config.yaml
dataset: "drum patterns on synthesised drum kits"
encoder_depths: [2, 4, 2]
text_encoder_causal: true
optimizer: "normuon"
orthogonalizer: "polar_express"
batch_size: 128
adamw_weight_decay_other_params: 0.05
Rows from block 6 of the text encoder, named by matrix and row number. Each number is 128 + 32 x the weight over its row's rms, rounded and kept within 0 to 255. All counts start at 0. After the name is the row's rms in percent of the matrix's.
# proj: attention output (text_encoder.blocks.6.attn.proj.weight, 128x128), inputs 26-51
proj.0 096 [126  67  85 135 123  92 148 145 112  95 109 166 115  95 115 155 166 106 148 153 117 117 174 106 121 106]
proj.1 094 [144 118 126  77 157 141 130 142 158 178 148 103 147 162  96 105  99 155  88 105 125 101 107 144 131 157]
proj.2 108 [140 165 152  96  79 116 159  95 169 158 143  89 103 133 145 118 153 141 187 124 150 143  87  93 116 115]
proj.3 097 [162 133 130 106  85 125 153 123 147 155  77 132 134  98  64  96 178 108 123  71  75  82 147 131 177 112]
proj.4 101 [171  97 149  87 113 162 119 146 126 137  80  94 123 169 169  97 120 180 128 110 114 130 107 158 136 103]
proj.5 090 [188  96 249  96 132 141  98 123 153 164 134  99 108 148 127 132  75 144  90 113 102 115 121 136 145 125]
proj.6 070 [129  87  99  30 150 135 107 142 124 129 103  70 164  97 104 146 163 116  76 106 107 108 156 163 158  94]
proj.7 106 [111 140  97 127  77  73 178 119 113 170 167 162 131 132  77 155 176 105 123 158 103 116 140  94 183 131]
proj.8 102 [146 186 110 101 103 183 205 136  90 148 155 110 118 125 133  98 119 126 154 113 144 141 167 125  92 152]
proj.9 102 [ 83  80 165 113 179 177  87 182 138 127  42 143 152 129 179 104 139 138 102 134 135 106 137 157 134 137]
proj.10 116 [132 133 155 123 161 184 150 155 147 202 124 154 147  92 116  26  56 112  64  93 125  71 115  86  95 112]
proj.11 096 [102 157 150  88 121 137 104 123 128 161 126 116 133 127 125 100 121 185 139 155 134  72 162 106 121 112]
proj.12 099 [166 118 206  77  90 168 145 123  92 138 105 134 149 100 168  98  92 121  89 128 143 131 103 168  82 137]
proj.13 097 [130 118 149  99 177 122 104 146 176  82 113 145 115 122 133  80 105  95 115 125 109 145 107 124 142 176]
proj.14 076 [ 85 103 118  99 158 140 152 187 131 189  77 194 151 148 116 151 147 145 119 113  78 105 155 162 116  78]
proj.15 099 [128 107 127 126 115  55  81 128 132 111 109  76 136 191 122 175 155 127 118 112 117  99 103 156 178  95]
proj.16 096 [125  86  93 138 128 116  90 155  72  78  93 134 123 117 112 150 179 108  93 133 142 145 121 119 124 128]
proj.17 093 [ 89 101 107 177 138  74  92 176 146  98 144 142 159 116 160 212 143 105 181 140  98 147 105 143 103 137]
proj.18 112 [144 147 143 134 129 152  69 156 101  63 144 141 144 147 157  95 108 145 128 147 106 157 129 129 135 117]
proj.19 092 [157 141 121 171 130 196  97 140 127 133 118 159  84 154 129 118 118 144 116 118 167 187 154 117 102 142]
proj.20 110 [ 60 149 119 116 204 127 157 151 142 193 104  71 136 150 149 138 194 147 194 103 135  99  76 157 108 143]
proj.21 100 [132 161 158  47  79 137 127 155 135 159 148 141 116 151 142  42  89 161 120 136 108 113 112 110 151 122]
proj.22 092 [115 190 138 114  97 164  84 145 136  51 116 107 115 211 135 112 133 151 180 142 187 114 107 105 139 166]
proj.23 115 [123 164  87 142 148 146 130 143 160 112 146 145  98 142  88 148 158 138 211 150 157 160 159 113 129 104]
proj.24 078 [143  59 156 133 133 125 133 103 119 130 121 102  94  80 121 157 110 135 172 147 116 131 170 183 132 122]
proj.25 085 [124 144 116 167 101 157 137 107 126 128 149 198 161 123  91 113  73 101  69 142 145 107 165 107 111 137]
proj.26 118 [100 161 139 191 167 116  73 146 144  43 110 138 102 155 231 153 139 149 210 178 133 205 134 122 147 127]
proj.27 115 [122 146 122 161 144  80 191  86 136 157 140 157 125 121  97  82  98 102  59 128 105 130 143  66 175 139]
proj.28 099 [124  76 132 147 182 156 193 110 149 165 134 129 146 108 108  75 143 117 104 132 149 141 174  89 107 137]
proj.29 095 [112 150 113 121 116 106 152 115  67 103 133  89 126  97 174 136 154 105 192 153 151 151 125 138 114 125]
proj.30 097 [ 73 161 104 188 143 131 148 178 126  94 125 139 137 123 168 167 159 199 173 210 130 144 103 124 104 158]
proj.31 082 [111 114 110 157 105  73  75 118 118  98 161 165 140 159  64 183 141 121 162 142 142 147 144 164 156 117]
proj.32 099 [135 101 151 126 123 154 126  81 131 126 170 150  99  73  78 130  85  68 103 114 170 158 169 109  78 148]
proj.33 094 [ 85  83 135 173 162 189  94 163 105 112 106 145 155 134 100 124 118 122  66 135 160 102 151 184 104 140]
proj.34 086 [114 120 131 158 149  92  85 142 107  97 153 149 134  77 183 139 128  97 129 217 113 131 140 131 145 205]
proj.35 095 [168 105 146 154 147 160 136 138 104 121 108 126 123 161 156 121  67 150 113 127 134 115 132 197 128 114]
proj.36 116 [151 148  88 126  93 115 161  87  88 103 123 138 120 136  76  83 110 184  61  97  95 133 117 126 164  94]
proj.37 095 [151  99  98  99  84 109 161  75  62 116 151 106 105  98  58 135 158 134  77 131 139 137 137  92 142  98]
proj.38 104 [152 102 142 124 114 109 142 141 125  95  87 114 160 110 177  74  87 119 117 127  58 165 126  73  80  97]
proj.39 114 [136 104 175 111 123 156 190 119 114 140 113 117 162 108 124 101  65 113 105 120  50  85 141 171 139  83]
proj.40 107 [159  99 139  92 143 144  85 120 115 140 146 161 112 122 126  82 110 123  95 119 125 115 150 131 125 141]
proj.41 103 [162 115 180  90  75  55 148  95 173 104 154 157 120 116  44  96  72 139  83 123  98  94 100 108 144 113]
proj.42 113 [ 91 143 171 127 103 198 132 120 145 160  97 117 118  75  91  81 171  96 126 112 194 125 140 100 161 136]
proj.43 093 [147 118 129 150 165  90 166 192 129 205  95  88 144 140 140 201 108 111 167 115 111  96 147 171 110 177]
proj.44 098 [129 157 102 117 131  73 102 113 158 101 130 129 130 191 126 129 118  86 150 110  90  93 102  99 169  88]
proj.45 100 [138 167 161 140  97 122 113  89 164 138 172 145 102 155 190  88 109 139 168 164 137 165 123  73  84 107]
proj.46 124 [160 121 195  99 150 127  95 124 158  87 129  84 114 174 163 120  98 122 111 115 108 105 110 165 156 155]
proj.47 096 [ 86 138 105 138 161 170 182 152 147 145 118 133 121  99 142 178 170 139 162 115 138 146 129 125 127 154]
proj.48 104 [140 164  71 172 144 184  86 113 110 132  88 158 117 130 115 141 132 117 109 107 115  91 132 111 201 126]
proj.49 113 [ 86 165  94 132 110 133 145 140 145  56 128 119 151  77 113 137 156 112 137  84 140 130 157 141 154 180]
proj.50 094 [117 165  78 199 170 102 117  68 106  97 124 154 133 157 111 173  97 104 144 106  95  90 108 171 173 115]
proj.51 098 [126 105 128 114 133 185 124 150 118 134  89 109  94  84 122 152 134 128 182 177 188 166 126 134 104 134]
proj.52 091 [110 115 159 163 164 202 117 118 152 136 113 121 134 117 140  78 155 147 175 126 167 149 138 141  92 133]
proj.53 112 [153 124 148 150  74  60 163 110 163 168 148 134 115 124  59 109 151  81  94 113 121 125  80 131 114 112]
proj.54 095 [138  94 142  99 165 117  84 127 160 159  87 153 126 102 103 113 114 163 105 119  93  92 135 166 157 102]
proj.55 092 [ 63 166 106 170 139 142 202 121 111 211 147  74 113 129 130 141 163 169 166 152 160 163 129 110 103  84]
proj.56 095 [110 144 139  90 165 102 125 103 204 169 167 100 149 126  87 148 110  85 180  98 100 112 129 126 194 105]
proj.57 083 [133  84 134  98  80 140 136 130  62  51 120 145 126  95  90 119 157 101  88 151 137 145 145 140 179 118]
proj.58 092 [141 140 132 155 102 141 123 124 148  99 152 147 110 115 105 121 142  70 129 122 133 134 135 111 152 118]
proj.59 094 [ 70 175 161 101  97 133 246 116 191 164 146 103 139 104 136 114 162 140 176 147 136 103 114 141  79 134]
proj.60 115 [142  85 136 133 107 104 148  77  79  89 132 199 147  71 115 101 101  42 117  98  95 172 159 117 154 136]
proj.61 085 [ 69 137 119 171 118 127 165 152 111 157 151 182 132 108 103 150 126  54 166 186 127 157 107  59 144 153]
proj.62 107 [178 121 121 132  87  87 116  86  87 127 183 157 112 136 102 121  73 150  97 166  78 118 111 115 120  78]
proj.63 091 [125 126 137 137 121 108 168 145 110 176  93 106 180 168  93 130 122  82 131  60 105  60 143 101 128  94]
proj.64 108 [110 150 105  92 121  94  94 118 116  60 129 109  83 116 137 174 190 189 148 158 152 173 140 150 180 107]
proj.65 092 [106 144  92 155 155 150 137 158 149 116 119 125 143 138 206 180 152 132 153 149 142 165 115 145 109 157]
proj.66 080 [166 132 109 147  98 112 111  99  89 105 124 153  65 174 142 156 133 124 174 110 169 148 117  97 123 101]
proj.67 110 [134 103 130  37 103  95 111 128 138 138 140  89 117 142 151 161 162 156 186 162 134 123 149 128 111  93]
proj.68 106 [116 152  66 115 124 130 132 160 105 177 162 143 130  72 100 152 182 135 137 123 124 167 123  88 121 118]
proj.69 106 [149  97 215  56  85 137  98 124 165  63 148 116 113 156 105 134  76 139  95 139 129 129 108 155 129 115]
proj.70 107 [146  97 101 167 130 104 147 137 111 147 176 158 122  96  90 123 138 113  54 107  95 122 133 117 165 126]
proj.71 093 [128  88 211  70 153  68 153 107 199 148 126 117 148 134 151 120 163 128 123  84 152 104  93 146 116 118]
proj.72 096 [163 162 129  82  72 190 154 133 115 169 151  58  71 201 103 127 100 140 140 129 181 106 154 135 104 101]
proj.73 090 [122  79 164 111 143 142 116 199  86 137 155 128 150 105 131 159 134  99 104 125 167 167 125 124  85 190]
proj.74 118 [146 108 114  93 131 158 107 117 148 187  86 132 118 131 100 114 158 110 100  90 155 113 159 155 119  96]
proj.75 113 [120 108 152 155 145 129  90 143 114 101 138 136 187 171 160 110  87 131  66 161 126  79 147 168  87 124]
proj.76 117 [144 160 119 109 117 104 147 100 151  92 170 123  87 150 114 161  98 135 132 108  93 136 101 142 146 148]
proj.77 096 [123  78 112 120 132 105 113 128  94 130 121 156 143 121 168 124 101 152  73 114 126 127  89 162 131 128]
proj.78 095 [152  65 136 169 140 109 171  68 114 188 117 156 150  68 125  92  53 109  81 158 105  97 128 108 112  83]
proj.79 091 [ 87 158  89 154 146 102 123 212 125 162 186 139 194 133 122 169 151 121 140 133 102  98 164 109 114 119]
proj.80 098 [163  72 139  84 156 208 122 125 119 144  88 135 155  84  99  57  65  62  63 102 135 155 131 149  82 148]
proj.81 099 [135 122 113 161 135 111 171 108 162 134 139  97 124  64 110 131 157  71 196 101 120 150 121  81 169 185]
proj.82 106 [ 96 133 107 134 104  91 128  90 164 142 147 159 150 103 100 110 138  86 124 119 129 130  89 130 133  99]
proj.83 093 [159 159  95  67 149 157 119 120 140 144 105  53 117 151 197 125 153 214 134 107 127 104 135 125 127 123]
proj.84 108 [ 83 176 106 155 145 117  88 129 139  93 142 169  90 159 147 168 201 167 107 144 163 164 136  75 142 109]
proj.85 101 [109 143  69 192 152 191 137 136  75 101  95 135 127 134 235 139 115 155 157 168 147 162 140 129  51  81]
proj.86 092 [168 158  74  56 110 137 154 100 108 198 128  96  68  92  50 115 152  96 148 126 119 117 136 102 191 129]
proj.87 095 [165 135 139  95 116 112 134 127 149 131  83  94 111 135  90 139 138 130 106 110 136  90 169 138 153 118]
proj.88 086 [125 177  64 148 140 102  70 144 124  86 134 200 101 166 184 148 104 130 193 132 130 181 105 112 133 112]
proj.89 117 [162 120 146  95  78  97 145 101 136 177 125 135 125 104 111  79  75 114  75 104  89  85  93  92 117  83]
proj.90 098 [110 137 155  59 125 124 118 132  79 106  78 146 143 112 175 101  88 159 167 137  95  68 104 161 133 159]
proj.91 091 [ 93 132 130  32 148 132 179 175 111 129 126  62 138 104 148 170 151 198  83 148 112  78 125 185 102 145]
proj.92 083 [ 85 173 155  93 118  79 132 160 158  85 163 105 114 104 152 140 206 134 133  76 126 156 127 119 184 137]
proj.93 090 [144  98 156 150 114 160 134 185 137 163 148  88 150 124 133 169 109 123 106 173  82  85 147 127 161 163]
proj.94 097 [ 85 152  79 138 137  67 121 113 130  97 141 152 136 144 115 170 181 136 101 136 133 119 109 159 151 143]
proj.95 112 [156  90 138 120 146 169 105 130  96 124 157  85 134 100 128 179 107 122 142 160 116 135 156 159 147 165]
proj.96 095 [106 126 123 134 142 137 160 113 135 176 143  72 131  90 155 152 124 133 135 128  83 129 138  64 157 107]
proj.97 108 [103 153 123 190 169 162  99 179 157 108 102 135 144 106 129 124 167  78 148  65 173 142 121  70 111 131]
proj.98 099 [134  95 163 109  91 134  81 130 122 149 112 151 123 171 144 126 102 164 102 153 154  91 105 137 120 120]
proj.99 093 [126  80 166  66 113 122 163  93  97 164 112 103 131 143 141 141 124 141 110 133 157  81 120 185  91  89]
proj.100 083 [130  95 123 169 192 131 164 129 135 190 129 159 148 133  97 160 105 102 129  99 106 101 126 116 154 159]
proj.101 102 [ 45 155 165 151 160 180 115 147 148 157  93 117 162 136 214  79 180 125 196 184 196 105 162 108  91 116]
proj.102 092 [109 141  87 184 124  97 112  76 159 162 194 165  91 112 103 153 124 135 162 144 183 149  98 163 112 126]
proj.103 094 [135 118  92 156 135  87 169 125  42 180 171 120 122 135  87 166 106 139  73 140 121 126  83  93  79 165]
proj.104 093 [151 164 119 197 175 101  78 125 148  67 117 202 114 100 137 137 130  95 151 128 128 171 143 110 140 204]
proj.105 103 [190 149 143 104 130 142  80 130 111 129 100  76 124 152 177  93 121 138 116 125 122 112 169 145 157 123]
proj.106 120 [130 136 115 191 158 129 110  94 159  98  91 137 108 128 141 148 150 141 164 155 161 161 130 163 109 131]
proj.107 092 [117 157  83 131 105 146 173 112 123  80 161 125 122 166 119 147 142  88  92 126 136 171 146 126 155 100]
proj.108 114 [ 61 179 138 146 171 110 132 141 200 107  72 159 135 167 172  82 158 106 240  70 122 142  92 105 131 112]
proj.109 096 [139 141  73 179 120  98 158 124  71 123 144 106  91 167 115 145 116 146 155 123 111 175 104 113 156 128]
proj.110 099 [ 60 122 137 119 169 170 100 162 146 203 104 125 191  98 119  98 117  91 166 118 142  84 144 162 130 103]
proj.111 094 [136  96 152  87 170 128 110 142 157 117 128 139 140 129 181 107 145 122 138 139  70 129 133 154 151 148]
proj.112 095 [173 104 193 117  95  60 123 102 163  87 133  95 153 105 140 119  53  95  82 146  71  91 123 132 130  88]
proj.113 114 [117 122  83 187 139 171 115 167  66 104 113 104 132 139 164 138 146 146 155 169 144 148 112 130 145 188]
proj.114 104 [132 116 112 114 174 128 132 166 135 132 103 103 131 179 108 143 139 177 120 129 124 134 153 146 165 153]
proj.115 089 [163  67 103  92 114 122 105 111  80 133 107 124 141 105 115  91  81 121  54 135  96 134 135 162 137  87]
proj.116 103 [197 139 159  98 103 145  84 101 113 118 112 166  93 147  85  72 106 126 117 105 131 137 126 118 127 106]
proj.117 088 [208  90 128 187 109 166 120 141 105 114 113 117  96 107 124 132  88 121  91 124 121 125 139 121  96 168]
proj.118 103 [124 115 152 128 106 134 111 114 115 127 126  93 135 142 200  84 117 115 136 163 181 172 120 139  84 160]
proj.119 124 [112 170  90 191 134 102 100 181 153 105 128 157 108 141 142 199 196 127 152 107 148 148 127 143 136 153]
proj.120 096 [170 141 123 157 123 142 155  76 125 124 157 169  62 100  75  84 107 137  91  90 141 135 120 132 130 113]
proj.121 100 [153 134 160 124 145 150  68 153 168 161 132  95 135 200 147 138 133 147 137 135 173 141 111 179  69 128]
proj.122 110 [124 205  94 135 140 121 165 174 151 121 158 101 103 135 161 172 184 181 161 141 122 157 124  79 112 205]
proj.123 102 [107 135 142 164  70  76 119  95 123  33 138 153 130 198 113 171 118 167 158 124 125 160 119 178 123  87]
proj.124 102 [128 147 101 165 132  80 134 108 170 172 165 134 147 105  83 140 104  88  98 129 143  99 100  89 153 134]
proj.125 113 [ 99 129  77 155 122  72 179 154  92 115 152 159 123 106  99 196 193 143  79 117 114 142 142 107 157 143]
proj.126 105 [162 122 142 181 106 112  82  97 116 131 143 157 120 158 167 121  96 113 195 153 134 159 138  91 114  91]
proj.127 103 [176  65 183 140  98 120 179 111  65 125  87  73 159 125 114 150 121  85  95 134 141 141 144 105 116 129]